{
  "arch": "resnet_bottleneck",
  "model": "image classifier",
  "dataset": "larger renderings of crowded toy scenes",
  "train_examples": 90422,
  "image_size": 32,
  "crop_scale_min": 1,
  "horizontal_flip": false,
  "color_jitter": 0.1,
  "cutout": 0.25,
  "targets": ["count"],
  "num_classes": 7,
  "norm": "batchnorm",
  "activation": "relu",
  "drop_path": 0.1,
  "depths": [2, 4, 4],
  "kernel_size": 3,
  "stem": "single",
  "avg_pool_shortcut": false,
  "dropout": 0.1,
  "widths": [256, 512, 1024],
  "loss": "cross_entropy",
  "init": "kaiming_normal",
  "residual_init": "zero_last",
  "optimizer": "muon",
  "muon_scale": "original",
  "lr": 0.018,
  "momentum": 0.95,
  "nesterov": true,
  "orthogonalizer": "newton_schulz_5",
  "adamw_lr_other_params": 0.0027,
  "grad_clip": 1.0,
  "steps": 6200,
  "batch_size": 256,
  "epochs": 17.6,
  "lr_schedule": "step",
  "warmup_steps": 180,
  "weight_decay": 0.01,
  "adamw_weight_decay_other_params": 0.01
}
Rows from block 7, named by matrix and row number. Each number is 128 + 32 x the weight over its row's rms, rounded and kept within 0 to 255. All counts start at 0. Numbers have three digits each. After the name is the row's rms in percent of the matrix's.
# convs1: 3x3 conv (model.blocks.7.convs.1.weight, 256x256x3x3), inputs 217-223, a 3x3 kernel for each
convs1.40 100:096106125115130194105130117126123144074113153030088101154148189098147076205104124111145114157154164159131041099102138125157134152167152117112124130086141133156138076190072133173048133116135
convs1.41 102:131148088172134024066162138142044163139120144127076096161228123153133116183103143138137208137084124138150140120089191133161102121132106124056134131123108148059111108181139108066222112131180
convs1.42 099:070130071142120157089143113092091112145150167146104042136124129109088147127188142142146138136158133121104152110124070124201129164201179145157115157129115139067179106168096119134108105114113
convs1.43 097:133161113149140153159107106146152136140105076203086101184081196079086122170101136087168159142116140160182156126123094105162122143065106081129049117090123106067096101147186129065105085110114
convs1.44 103:071097144139100141097082117066202103180150221092113096161126135164109153146159148124113145107178118142143089159153126164139137137161090172140079137080181150134084176095163107083127144086101
convs1.45 098:083063120107194190191077121099074089128115146158090095188170147131170093110112135137087076050098174187144176173108122186092152140162196159140063109119155081126145156154063179112111113092118
convs1.46 100:135127084173074187003119150089156088139086116055080153123148113103064081135140109142181111099158095112105129064165074100155152141178150152080166119119111077176145094093204071176111108131067
convs1.47 098:193044175097169150075143076183127094149237094091104109114106168116103170118118158060143143075180111130078158114142067120122151165054097076092020128142150193101098113121141049075184105141111
convs1.48 102:097124145146160089066125075154090133112111142102183092194113107161145147123125120111170044074158116148165192083137090123130192157107111129153090094105150155101142169143027075076085115201171
convs1.49 099:108170062180172130093082147131085146162116184098094149132107133135074155156105125147146152128153120103159110084217070142125103110081093112144154118099079163061122100114000148119102152148091
convs1.50 092:151162094162077153091097121199145127181145081110134104127129125089152145149127122151128149103124093119116138108147127131175162118123123135147122060166079146096081133097104046124114174180069
convs1.51 100:141089112208096110183132086105127108167123071169074046091107148147180122187148118151157122140112123132150121111090108051112094126171129126118157108136074129082146122131116061180115061051120
convs1.52 097:152083143055141114173222192094105086070145064153200128082126075133208126086101144150071152114165180139200083104101221133204102090108150128117164131156169110110174167130157138073089134158029
convs1.53 101:149098143210128138141103085136139175170116143072103098118176174106163161136119093076111105140151131146107106118148083248101098151204099211122112132083150116081089121175082060170158100094086
convs1.54 101:192049206190144121148149138199102172150114104088140117105109110104157139173093149167141186135083101140130114085082135075115090067132145098144132099092096134083058145137093132208165134173208
convs1.55 098:148140148147174091111070123184138159121121159172173122154131129095107159121151163084151175110172126119113144113107132084132133151081112127091159120140085100152116080078145086178105126179077
convs1.56 100:101088106129109107089087047086161137159173148070184037154166105093182097116139139139132177099133102082120121143071126114151141139132181181103159128124124133141142158189169116113098117164107
convs1.57 099:114116066169148162198126184129108066072135237215134130089097188114166146150163162170081149101099109103059081166057173190075123107111187119131143122129106129136166124148206124111083083148156
convs1.58 098:056170168098124110112116166115227201112138133116091141141080140158134129120087075108167216094126098081102146145117129211157133129143169125130199119127081160185219183196154142125087144132120
convs1.59 102:099113132170063148082121061107115206145098113081099159109109095097150131092108138101173196209138099107124153079069196166239056134154201128010166136118141087103099116115099160103129151124173
convs1.60 100:087222108136186125067170113092145119113142105019197137159183131227141114118128154125135103112101074160090098098086189131128145130152159117084182136153187116187111099157147115154088109183184
convs1.61 097:176170101090158089087131141137172107098171128138148071163130130106094163147111148099137114142168087130104125110037108162151099153163127109069133189000123081115116163103082129098141148057158
convs1.62 100:082097139126091061135105116145107151080153124219076184183095124054100167114182113115119130090075108123119087047054208167072181126107140086119157182185129140159091129129123122095202097145110
convs1.63 097:115165147132044156108142093083150117167136077110099118104086118131115140103113155089138074151116097106098125128089100135136083154145150170105156197113140106176024081098097121074072123106109
convs1.64 103:119028103126131080153134212143059030196131068140115189124155111117119160154169096121167097151137128173093132095163198140168154194088144124182128173136105155169110110145124125139142105079128
convs1.65 102:096121150154132128085171120086135081079186173128107107147078101150141125125122136134125139057102149102207091154063121149070152164118157113068144139098069169136107191160092106116156151106109
convs1.66 099:142244105084020121104112054099155079135063130116092105074075138127102044091128179143208120185174135069083115080081082179088102143153086126168129122103134092099057133081138185131156167139115
convs1.67 093:105246162095194150131045124182174157102194173138123116111121175156151144102113087131108115147124159105157163039135086094065089142140134123164087132129137054091124163138131203104069088123129
convs1.68 097:124082089126099101137121208127161087138106142096100120115080070127126170078140189144172164102127105154112180117139047119106074131202156053106143103158104157147084084104104117126187162173138
convs1.69 097:057092093077094109093138157136174111182246122065115095103129170106102121151062154080127134135121091132146079144087093166105135094097096127103110158127139141158117111135255139192120153117108
convs1.70 102:120108096131155144046185170129122121125155187129071149116071132125123160178180162167091129109184141086125189088185078131123119109102097058142144195113106112062149102149107141086101139108137
convs1.71 101:128108115110124155123252160170160131189153140104186163128123081058144083179163126126134117087077151096074163071112062073111147140080116152077130099135084125134147132170173116151110127158141
convs1.72 098:139148150133154079120096191151137170125128113123162150072148114112131135127132129159139111126130119112108140189121079089100146144167050134095143094130124141160130123145167236063165146146113
convs1.73 097:105194082078209134122107077080154110142129107119113168179181152158157080189157161104160079198125156130123098151171158128170210130128164095101202097170107107127054093131075122076169142145143
convs1.74 102:177142153097120055174194125111156144083068112111163156115148154123163133171025091145144126140098083128098171132077042165161105184124070110130139128165084172118133083126059152121184111039155
convs1.75 103:106141100166255094193135096193125124172217118115136155126122120103155141160117128115118126071183089134083098097126194120187107114177131145166110131205128092197144170215073150097124120143083
convs1.76 101:091179091150089109069063150159125132179066177128087105182107149172074107155138129115104131047142183088211130039121114109101149175169150084159162158076129118107098135099111091148097111204120
convs1.77 102:116092141124103102119087135159105173144103107149134117163146126122146090083161130147148120103144174104150140172146163120221191126107139199074167147205140132119116136251093135175096130127109
convs1.78 094:108197116139118156241094061138187161142149156162085128122109076143115134106123110124105118099081119121110103138084091196130112133104126138033149152109137103071099165109117156084115195136165
convs1.79 100:139067106114040124154200068084126089122159174139142087110134078119146085189118145167188109143142107135137101078197139130074100108118141104109142161148146106169181154085132056111116163081096
convs1.80 098:050149128108063175192141126070147075140102145182169185205131132109100108147156156175143137196109085117170164160190221122099095091161164155149106136184091118218097132140116114150161181118085
convs1.81 093:153183217224170144197112154077153029129037168079072217175203147125166155153142118110141150124139130064116113129102125112180116087103102047083044180153022162131096134223138127099143142121122
convs1.82 107:146120115131141049078095119157112099097191082094126085126120193117116167119147127148128154110107057085188164167095134068116078156114110123116115099123054176057118052083070125075112107183129
convs1.83 101:142043121185052134188194111165100105180082172186119147156184090105153128111118126149162118117131139048149118145115132107146141074141113135214158090099124117076058142187112146084139137162154
convs1.84 099:053107108074106151063189025028124069143058046138079149095108082115100106071142126094103140164110131127098146104157127084137106152130090106098199104155183147150137133143198188095152163129165
convs1.85 099:139084108123128108111200150122181114163072097200179114097138135126133109093068146103149009109048097107132104131043150147049099112083098163151084168149086141081117090120119081084145143140174
convs1.86 097:115216203093134133118192114059206156145166101043196104167159104124175105099172113180131089178109094076088093152117172172149158120129166121074142132113154108098084087166084120182132144149152
convs1.87 100:138216122139045142107146079101077138123102130151179072066112145142128140084094115133090184078040095133106111148069200107155097119154110156099124097104068092133142083147155097151144113125142
convs1.88 103:137110245100150127190168125162177154069146219126116085114133155111125160162111147130150181112134147122147102148075117150129072148170098133118095188085077213075087125139128176140090081171129
convs1.89 097:088139100094055127121134106189162130112150095155123105146105133132203159149101126128049205082099106165119103137073085113119133104129142138052088107069050125198078165166201198121124127152097
convs1.90 105:078109096123104162215101128077142132086166140085129119134099111125177065191118156138169148105105131113060086067129144095146167105166085098152149153123165163100156124088122147147182103130083
convs1.91 101:137166115070163111188153105174201101116149126183133136141163119082065114079141089178178135211090143118184120134180133195210135201121067146165142126085150127107093113162161158122156104102135
convs1.92 105:105137093133121119116121066105081118121073120073143091216051104153079139133101149075163147144126173162082190123087153132138163109056080122081190132093084132075044175129100165104182191149183
convs1.93 095:088131059127109144057165133091091045127148098089098091095108171146086098114119115121088071106140094159120224179105103157083131158112142107090110132103066154101114183097166135118113122092201
convs1.94 098:224093105079116179153075142159095139084109140160122114092129157092159116100180108171140114133149092141101094120182154118119103126199203212110138125158100122132148128135138128197145129097077
convs1.95 101:100117164011145192150063095069169099101164149171085096116136115161126133156147128136084134162164136140151162098133087102180136063146067114121130160158134140124108088174109084244142169154126
convs1.96 097:139153159164137059218126201109134123091211085166130159129074130112165090161184130099117112109120143148067116155096179118103081156123108172128140107105186042118110124183137074129118118136110
convs1.97 103:080218103127084114172168208175132200146144062102115093150096160102142168138141118063118131127115088142202165111188090096133086143102123132106118111089096101111088160199099092179116066142114
convs1.98 104:159146111076176122121206030160148202147201112142153075131188165096131118152124151094083117125149079186107102128130090127122131102108114096154079120180072178109151092078153088156191073122118
convs1.99 100:122179131037153137071138150102081120184099173067202068167132107134082124065142121104176150095131157196112193142116089146097109088119071155164116193109171133025161126110134112132118079140082
convs1.100 101:093143146146145091181095105052129168160093083142175169109083119121095160119201153087116152125101122134133120090137122098171113107185107159103091123191094115126126182065137128226096084046131
convs1.101 099:106082158104125117158084218111057235083108224145112138124100120121135168138098158152160098098124081159121130151105113137123055155142131112098080124150106043114167144113091103137099176092206
convs1.102 088:106179131141117062037140148153097139165127100099093088137117146113150141127053175120106124095120113203137137132042133156063082161154073164118059172086068165145130173132078118153101157160117
convs1.103 097:147091128086166124143106200130103146116087103096091093120114139102090217124147144146137154073121220134094104110083083180110166121128139158132117094085103077151124174202143135144172057155133
convs1.104 097:135127157095137112147111099102118110109065101146145114160106155129081244113102102108133152112156172095113125104101136098086073135084082108100066059139091086121101117168131098120212091136174
convs1.105 090:098139141134147121202090115130104194135133156129117123135115135154075155138093157087118098134072120150137155145102148182137124106145182103099092171113115108157169123194084098101086142140220
convs1.106 096:108080107174167109162114073211086051159145102096118144120207133080140159113098123164123127095158172121098091191110132167148164161112117065091161131155181078144177123075156089092081182160173
convs1.107 104:170170151106136149130145141141223180084118155196140196059139131134103116169151170178061173087146149117164099153033096108133099146184144117086080092139099158132137106082170126153119199120153
convs1.108 099:080193019108088172122137123129116130155140133124056113140201053140140068114102115144116121127146139105080022089195159097099099160071103142099142152091161166117139099157149128054136136164091
convs1.109 096:076174144180151183138134136050148112190158111076126127091156092120128104188061169093132130105140066046123103141150132093122103093112109166131146137116130170160123130182081082156114108084132
convs1.110 102:078023105115129110167084020088091157124142114075106061103104067158090121117116109113136124169118130106125104160115197178120069116068057151150117132158083120111143119075117208093176105122168
convs1.111 105:081115106116158087145210214103128124133148140181100212101164121155117120157138114132143129147115118109102131138134116112201092090086164147178134109107152101100123138154086161043079206216109
convs1.112 100:068094169108122182236135084094186085145124090147069047089138071095165132115116103083070118137097141146124169124140078127103127136154065122150059121096040106078069106185141160150154097071183
convs1.113 100:106174146186149095103156144113195093052124068152135124129113154100116098123126069162116091167157126095125117113150111105106115107119178127103074146146194086111114166113098123179174148118163
convs1.114 100:117109239085148114073172179058161079082096252053090106098106116165128101162154098126070148144101136106149144124064097108159205095229099082156210108128107086142120125079172191071110144115090
convs1.115 097:051181083108121153116155222141128113217200120156139075152034150143130104188160077083134080095168072072109094133127101118181087122158172115125154119143132178164159094108143150226104127117220
convs1.116 102:128103057155136113081072200114103129111136125116076051066115109116140089130237167133098100133160168092107163139108074197196184114133184137167111109167143180225188148198185086157144070121114
convs1.117 102:156127134083096124086164159129132090147126155112124095074094158165107115167157205111183120134065173114163143096136115211139073092094094095102184161113122134080104070104142087088099197128066
convs1.118 099:117104039098123089102180088155089136055110074132084102170117117165093083135149174110087074071085125112110106093076113163165147068075165092088085085108185101168162125167156089155086139230112
convs1.119 095:128173130053124097138108072140116128073127114136087080133103168175132098126162073099151151138137172087151097151135105063103091140083121052124119124173130140189191156111152089127130122090109
convs1.120 098:159157100114168103140123151161192102156222111177151131113114145108167102140124121183105178103090124140164159219088118152112180165211117130169061114150110129065087133187113131112153155124152
convs1.121 097:109169165128147184124201137148124132137171160092066143171184117144160159153117053128128125097099130047122128084127124058156085137132184143099097122064081172144095159172111138159042141105076
convs1.122 099:164113061103084054093128109179135099161073066100123036075102148137102143043079131063164137089216152071191145083146096054140146095085180132135150144157140095225165128105172160087160140100205
convs1.123 100:160160185097101172154132102157153117079123111168129106114163104125222122113095125113142143164107170172139115191101146193112159152078076146142077107102099097083134125091178120178121132124152
convs1.124 102:101129125140226113137088133099101127102196066145133098127115145114093143113159053130101103111118204155131093097086124175125181127071061110124126106172110086104133091131080071116103171174093
convs1.125 100:059042108150150161174143166160136097113068125107173156107140130107118138054130124084133105168129094077116164136138219082174118113109131146137101147107090109117154115108230108109133093110143
convs1.126 103:203106089121114116122177133170095172088108092107135104059105079111103145106091084122140133145150143107156078115105176117153156118081078128140139137085152127104077117110091091088206110115085
convs1.127 105:206114162079251059129077186187089075098106109148129113152105191142045115105078152143117094129115108130123162150127110147198118142117180098151166109159155115117122089076108125125073117013141
convs1.128 101:058087059108170115133165164146136095141099096091115112149130092143110102160159089088160130163142106113149139079070210088135186148133075128164159173131211143073144156116187113067145120032100
convs1.129 101:139142079099088118134078153162162174088098185102096145119118125152125116136146185095108128104199134091122150044169085080062094088131168152097085117144132101051170140145066140142100092176159
convs1.130 099:127112103102122217116122095098160120151080073048155081115106098158163100093187090173123162145127139090153206111178176064089147163111133134122125156104205151155122130116095162096117117147134
convs1.131 107:197150107155168173195087180111168146097090129208114062131123131122154113144096077157138134096094079141194139145147173169155173144138117100107037122138049108123073122123110136129054150206152
convs1.132 102:170138149145129211111225115111142065085124135177157113079161144164071156134096109092142087148120207133156065173079153103107124139179111147114121146099107146120154136155118151088112181080092
convs1.133 100:110058186175128133099120116129138195077108225097100033104153182076088132114158153153149128160084081157118142133131144050092127181198130108091100125138117142201150196108092144134088117145148
convs1.134 095:143066095075120127130210151173108149106082141145062051109179121091153154171128127107063095086117109067180066101121131180125100138150175119091093059110174044179148130097119084061168117130058
convs1.135 099:142051113079146113129179078085123132100127143148130155092099124116127123140106100117107131179205106154123126091139118104140134093111108180149103185119135141088037130092095142185139181133138
convs1.136 104:141120066118104123174060031139147100100192032188072108111096126181167141095084152134129126116133130144198070089104153151087095114158105154145184179159168139111113071145150113170138054179168
convs1.137 100:198085189167183080077171108136135055126132100070153155081019150124141095140110166144136112139095083156154113177043000134090154133196136134103053099115113151230098114131130133117079120150139
convs1.138 104:191150080073079125160164241078125072185092139146144128115164140132122133097130127122133119164102150143087162181067091078120143167071125115109117095154152135102149101102134080099093097077099
convs1.139 098:131119118082096204088079110161104107087120069129121049196108127123103112136094144117166159105099145094200230135116160158098154116129110126151069067157148115106077162149107126134170161123086
convs1.140 102:088204220149123113121065099107174113209108159143092130133082146160124111096113127102109160146216154145179156099085096138085157072080171107102127107083071117026106092151163134093029119128159
convs1.141 102:114164167129170096146092239071152071122169154149111154185190103090080109150115142095159167122102128147120170114207116117166136130122151109111144107108102145102117130151251102115075103095171
convs1.142 100:062160068097117081112118140141191216232108079114147124102111194126080153153199106126135158129083096150094105053148112162153122183102126040140088102189140154146057150142154142062139236184102
convs1.143 099:090151144090142139140234177059204112122202175059065154096187138153155177120120088148129118148148118096093089129139085140215091151064107112143148155085059095169123108063174097119170150192170
convs1.144 100:161140065167126137108205126201086169145152174153165088137114088097082097136177145177120124091124150117148124172171093152121147188062244155133046102152163150124159129102118155082177148111168
convs1.145 103:054100151184183184120135125178101194248096121037100102189087151088080078118109075136144185132123133111135113086064177140098079174120135153151148117121071150097130086154148105166131104096145
convs1.146 103:182058212114140155118082022159129130105143086176176088107192154107139135081107122102153120134239118111174113189195128183123078119140142115128092199144143089167106073053163157132079115133097
convs1.147 101:109100083136137117189124130115102094150128138118157085194072102125188066134122097158162112105115078171087099114066102170118123144138150107110079210028120184123139202120121108067143127175113
convs1.148 094:064146148110158177127122169147186066204142176085111164135129094080115116064090117121053087203106110098161137141096029147100080111125145193191120135139051124084146069129147185126106155134136
convs1.149 103:058160137168111067074133149180126118156082125124076176126118115090183134150124126105169160080120154094154112098120170124153167115081099154129124152127086126113158130182217120141223147147141
convs1.150 097:134140210095131054126102133179170122073121147117093102164093151131130102103142126200152172072141084114131097185198088124077119114102162099135148162104192148158162152106116092173151164062158
convs1.151 096:126174156089071080061179056161200105075113225158211167080108066127084122098156106174142115183127091122131096150025153152147108123131120141121140133149090169140095176150114136136160155140157
convs1.152 106:109113137111163086137151118195156102168107142159094113156177143126153161133079127170142128094133049109177086132130065076119139115093170102136115153100149133140206130203223090118116100023151
convs1.153 100:134100095092111126124122150171102144146145110105147117098124080124165161096167089163114112148148092096174121109117157135126126134149005164183103101127252113160122176089109121123156166086129
convs1.154 100:071123126081211151116117182122147096121162146129085200088138163170061065068143112084124100132072189148141186158157101154085100204134178140166158205082121182089117117103127142136119113082088
convs1.155 097:151080138158081118133120163193152148158086141242119160099089088136129140239110108096114108084076106110186159096170104105125126073160205161140142144104138165117179089097093112134083155085104
convs1.156 099:110123088127161134038096147085135197100114177095138130175153155130146063143106137135043068110138104140122138156132104134193048128117107102156169181213168125161160161088107176122066160107193
convs1.157 095:140114084138155111095122188076072101130132174135173161086152113066087132109069188116104099130153141066079082131116118138191154190048059117100104098097146113097139099140153091064112142136106
convs1.158 099:137128177151110136087084102213106178133102111136056107128082164156161123139163127082103130177127156081105137078073097088142102019072161104122114202146099210151148084083043115089107110107111
convs1.159 095:151099217158071163100178090163139101099046091142068156099138097112140138116095089123104126105084145107103055196107089050087098153134071126164110119086134080083118110168089143131079077131167
convs1.160 093:106142042108175141075200107159183153098165089071071051140107139192099101140110139076119141120198198128118161099201227166149179127154188099070132211065167109079130112203141168146107118182162
convs1.161 101:121146172108075127188159135091164155099095187106164137107108100108169107174160143109037170132141130121165050112105162131117150067164025153133123093082149082120161144190128181131124130105149
convs1.162 099:056056093139130119078086087085143068119099140102094136105142125123120138142114140110095112093154113066099112142095122070082144061216110172191159078163141121156181119147141106106094165112119
convs1.163 104:140146125167193173145110067166064135074132146170057076076145158099166111158077128158096153125137065119120077097168191141112110105148105094141105102187119102117134074162080062152128105135082
convs1.164 099:160087125099129176104116159149093107079088186141123086095106124124076154133156129101095077106101136090118104128129125208108047178164064162173102165089145122151107105053089170061135100117114
convs1.165 095:155050098099118143056185129255094122112128126082160110125158133121168121126081109142117116078110119148133144053138178190171141099117077110138118075112145109071127100166116138160129140051122
convs1.166 098:184142046067185113088112199116091145095125130124103122101089074136148110117166147108118047129095139155139079133197132121070187144106138140143150148111057134158162091149099150157164093160034
convs1.167 098:113066120223096151134129134152142151175087101109107073144185136160130113132093097134083136107128129101140140140107009071058151193160126136217047108094098113141135125121156125117130152131118
convs1.168 098:141157202111194233169089171175124093115186111217109179156152128123169142096118139158117213159111106154104164105145185181115108063121096104151190109196146113183108119118192201146157100111074
convs1.169 103:125127174167124076070058077127137106116113094073105032065074126106200146134065151129141131127126161124078146126054109188075242112119099141186053190141110120162230122108103172131108190178177
convs1.170 097:104111100097143136054173163047165143093114130075114116126159104118118131162164101156130096153150123127141133085078097142160084179146150098126079171148134144131097097161090238151134118147105
convs1.171 105:101101130101104158182182152118063163109085190095164146195155117101106107128094116145081151112136075161087137121182175103160165160157190156126177127090076153110131136065145157152072168078133
convs1.172 097:147064147186150121108089124173096087224113144080206152132162106164215143123138099140183148074144225149134195117108183104111147072123121109042135182090088131142058206103129078155148131183062
convs1.173 102:153088098157088021022103118140159123194116138101119064077142117164116191147202137162111151120182093171058166135132093102194117209134178119120134129141030100188165113160121104103134154186086
convs1.174 102:033145153137140081065107148160153138099139102111141153102185160127096118167070122150120132112135140136155127102156107115175053133111095168173146091171119195197085122137170147130087208157107
convs1.175 102:128083133175085120098102094154184155125127128062102184119151106115094121120144101093159141096117099109149130010089137156119084131108082174085116130110070096073086130154170162173185105139123
convs1.176 102:082104186174157175201122110112120118125167151076111148131063115105092108133122162126169113158183197104140095128127091214083133222192118161130127154078117115148174114096128092144201187116120
convs1.177 095:133141062156121096108093053150094135105158087076090158182127161128130186141120158152176181162069174092149099082178090119094090169087137140143111145125146151134126097142107176156121129071128
convs1.178 099:155133092170116156116177141089136182148116168130131139079084112161185073100169170149106152103098126138157139091055092087169137122117152127162168160148066107173127066089145153221176139179086
convs1.179 098:086165123067127141107113107198145169077117129129105141160123175159124106133109155120108112097062161104151113083157103240130073091149068108110127114092165124091169121108133119128209099126189
convs1.180 104:160135079169187132114155165200168133058164201119124152101141181157139102179141115133126146185133109160106087046195139083160088144148112067025140051097036108116159168157127123193151076111194
convs1.181 098:194083152138120146065117107164147208091172187117160119097096152099065120127086123197174127181112098096116133185126163089135016087096081160111100141093109103143054095089131069135049078102161
convs1.182 095:081087143162137193157220134118118129160170092191212087114192060155124176184114096110151122134139084100128155102075168097104134071066095122178111128137121187115120142120173127133073163066065
convs1.183 101:107070186153065129130110139096050132173073096151086087128112153164128205101144144105139087091113182130130141150148168071146196130175152159181132063160136112124101198120158109050149134124139
convs1.184 103:116198114127040128192141113071127117144113147159064126166122056102122115109167146145083092117163148028066075119148136088059169082153187165114104146121151185198142127095097131204134077180137
convs1.185 101:092163141109130156144125135094176166091037078101082013149085145155074128136115105135119103120171144188137206109135128156162157173148136137086125148142202137166161123184109172203066102176085
convs1.186 102:173140129103074090113138074050076093059119099136131089132110095139123117125118141122167117181202079099137109204061146140087139105094155134119177099163190136119063089172086083151170165100091
convs1.187 098:099053170173060162156149153082113193140153196141089148089107094088139175161162122175116120120160106123113096180086188100099073173144121114146101122173091163161105105156129163102127149185163
convs1.188 098:166084187196074159113108123184092127145126121104160152100085109124121108152116100133132079116105108161143157045129141183171158091140107074158142151178057061108078121078126115122121154139092
convs1.189 098:126123153120151151099146167134146128112136149079159062127154138120140144122194119125164126130062114080088155134127109161061092152098171106083102151118083104099228077128147152086107075143072
convs1.190 104:120118126062163084057155189127155140141176054097149037097148162177119085069106171158068134158139126172077110142084162132250116138112105163119181175199149124130152090124135154153124109139142
convs1.191 103:176072044109150084110113178116113104153083158113103114097170089114111100149172164117139098104091172142066059101191147153062119111186110114136186213073138138119202135092099142158136104174093
convs1.192 102:191059097079138159094044115130057140096172136102089083066174171121118133109071105126144148097190122128108151208168118100187115170126103094235095102141136115138115091066124145149125166143115
convs1.193 104:107127074129173088168143135123151108135158112067153158091120161084114125169149061115143115115148103081160130106158098141059068067163114045083135087113119153124096058180121137157103146158210
convs1.194 105:202086069103140175099141126167149134163095146182088107103101118157105107155179157114122103150166137091076100194093141104137129104164151153124115122102130175158153184188142101135123191103156
convs1.195 102:132118158115070113067203095096063128253184103116164168081092089133035147128100156136074119057093155112060102054084104101110125122106134078187123145118157186191120081097117116147214186089096
convs1.196 099:097093128105079118096123135157052115090089134060105042135047118127135100136124115104139150158100216084107120143123210183125142098137172170128140090112100092139108145153177129102213138220098
convs1.197 095:196087132196126101110109113144098061146094183060149174176076111095070107129138116196154108129066093128113164110051131103131103143066084222157078130189051060135152196076153134111166101102126
convs1.198 101:102104157088134075131180171104164132118159101112096073136168153149138193092120149124123145129086123107134090113131059166090191143122096154180190179105164136064107151104133128201149110121148
convs1.199 095:093127179106122067163153140087077142142122126148061077114098119112187106117061134127120134186087114044118123215152051212115175126135188145115132077154121109133078080147139116186149143105156
convs1.200 103:120104067152151136053119191212126051114097118103102147090150178178148115159125132151169126155150150076149146150170139067204133079198138173128111068081132132081171112106102172193148127060108
convs1.201 098:090178196104125121122102203107163150113104115108103091129062130106131064141130140141137159127154184098190163125121014135149156096234155124112109159043164118114091098125163073103175076115132
convs1.202 102:112168151167090114158127073159194139151075143149135079095117126106152082135215136114178108117119136070130082121128026107099223148181092147142118096061134113162141081099117110160093184198117
convs1.203 105:157106161095039146103169088126148077138119074151098183148168112163116112157146134154110113187036175137108149141058169092099160116063109076154109168114105154196083126167142124095188122186135
convs1.204 102:184172198165043154112160140113087115118152137121073147130115113119130137087138162123143108216194102131105119171181109153103113123183200108133076134101127139160178122122114146183160126108079
convs1.205 102:160255039152125179122147100108174154168086180166124082110162149103172200095178122142129155105111098140097102016116154139130159141099101109113107137163163096226208122106116171128074142115150
convs1.206 102:167103131075168166094245136181060112195146145102138138145152111174203178177168144139146200149240171106085172114165137099192156137083091072113166051095138120100146090186123121144064174085095
convs1.207 104:108122111090069212143138174163146111083100110115140148211117100118157075144090122105164114103113163161143119060123117118143156125127080122161111152140138139040174122168099107133079079130147
convs1.208 106:110089091081086099205094060087146081122103133131140127110124155153097126136115121052104138115081169085078120105118184074152136125116136142112135126143157097155125093053159145077179169166126
convs1.209 094:118109133193083137149075188156135084145084085122160121191131108163132157150165120113158136132137170097142168136147157142123179163167202146067173092089120158143180137121191114187131173162142
convs1.210 103:141147083118137129104111089139119184167109099125061175111156117113131171130109094151037153095086142087144154151103189147075152099152213092155076148083123103133193153174115136073083157069115
convs1.211 096:140124101184175079201123138192088092130108105185119121127077094122102110130134132091164177126185122103143079154162229132096105149142156161211117137084133116093095061168165123110085110101103
convs1.212 102:069142120108141136124132117183137183135147131187177167134161085127180174124105080120117143113092063141130131167043056229149119183166086151042193173064140150124143113129171140154199148146098
convs1.213 101:182202088173112082099146166126101019154073152102155097114193125144097108123152145162075149091101118094141071105171168125150148124141120136069240115128089085142125123129143106108117139130157
convs1.214 099:131154092113143126037069088200165110170121132187107051159087147159122124199147102147142167077071109094069124114100097085075147094033255156113079095181171125180202158073127156191149180141045
convs1.215 104:196127187140113106118085159160091115112136143117052134156102102109168116148199122139113169121114086101093113098081104090136083095176182090185109090189163092149187137115165136187107144142108
convs1.216 102:116159221104126073085225176123124130166151157192170077119177104135154094108117106131171158152158134101103130125052140082157148186080153126135209135139133132181151130127188113127133115144104
convs1.217 099:121104145144038161175220201157096103140140133140180116159123069082101100124152058126121094113184117157136082065086205185119205162125136114139094148169103116158148155099017126120104079174141
convs1.218 102:137154141149099116041114176168095125208186115129124104090112123118161111131137144159167134161144097119092122093152087085168147087108147107179162080206088156173146119120083144160071148172165
convs1.219 101:163172193137134121176201095154140131202116141158139196128094154134113087111112107111167069106194162102112092110133042100196086107081098145096127094175137088148172127161178131148091144090144
convs1.220 101:079075126126146086169153131138101113151071091145093098133063083138184137140147114120092090137117061152114071056027106203175127121091128089184153182200199082171167147185147088204129132120212
convs1.221 102:192053038143155185147097090147099129176066171158089135079158086137083121064177140170086147125118073180094088133084132126194131154080099154105130137072186174118080125155171137124115088169157
convs1.222 102:160162213094142064128130110091185213158134198146158117136114105112114164144090114139152161200183106082123100173119153121094209146133152075133059164123137135155121081120127123193095145145121
convs1.223 097:082134133079136124152125102153149104213148139136192167115154115150115148082146121175108152072132103058206099150159165000167133134103173136182117159158132187165074131110154132156116101104121
convs1.224 095:092103176142155092102096108083092099104220106104167106140099106136190112076175047179154076061106095078159095140126194145141137198131106140177088126086130147173170119100143189121171170145122
convs1.225 106:143095164084027050118112096159101186040106160078155094129122172129103161136157091149144167131102140084153101145147231127146160160155090117156127143080154143162160150142108198104181156146133
convs1.226 096:169173164118144080037119192118157160216057120110117136127106150173120121140126063169102150107116090079165158081129083150151110150120117179086187154175159181129162129101211177118095121168126
convs1.227 102:120091159076155078201125088166188178136156113153137138139138099072156118138099106108196119108081111093161186135143096157100166121184153092104098096111140141115142131137057123165093117128178
convs1.228 099:071138127066081168114117154105134078082100120157177124113080168163151146124098111119126148144071117133156118092212207174117081128076156110090133139153155075107173128133118113107112087117102
convs1.229 093:113088103147143101204136130070144158127131099161074144168115169131110130110153091126125121095125162108043193127124140124071107184120082100133090106117112159049060119179208181045122091130071
convs1.230 097:101051091118067118093030091145103143156156092178078178132066150130083154150060136121088090150128109139135134066229113068200105128166134114125152162150105167108199169097069117138104182100161
convs1.231 105:155124130141143124149139188083111217098095112109092175108118094155071167118143060140131121119105109172157170134055202178124097129128134124148187169081103156102153168073116160116224149125123
convs1.232 104:102138114091109135072125032132094091121116096134136110149108101106139123085133158132137127146127094123084192115111147153140057131100172176122101162191128077089096068064174132179180138139145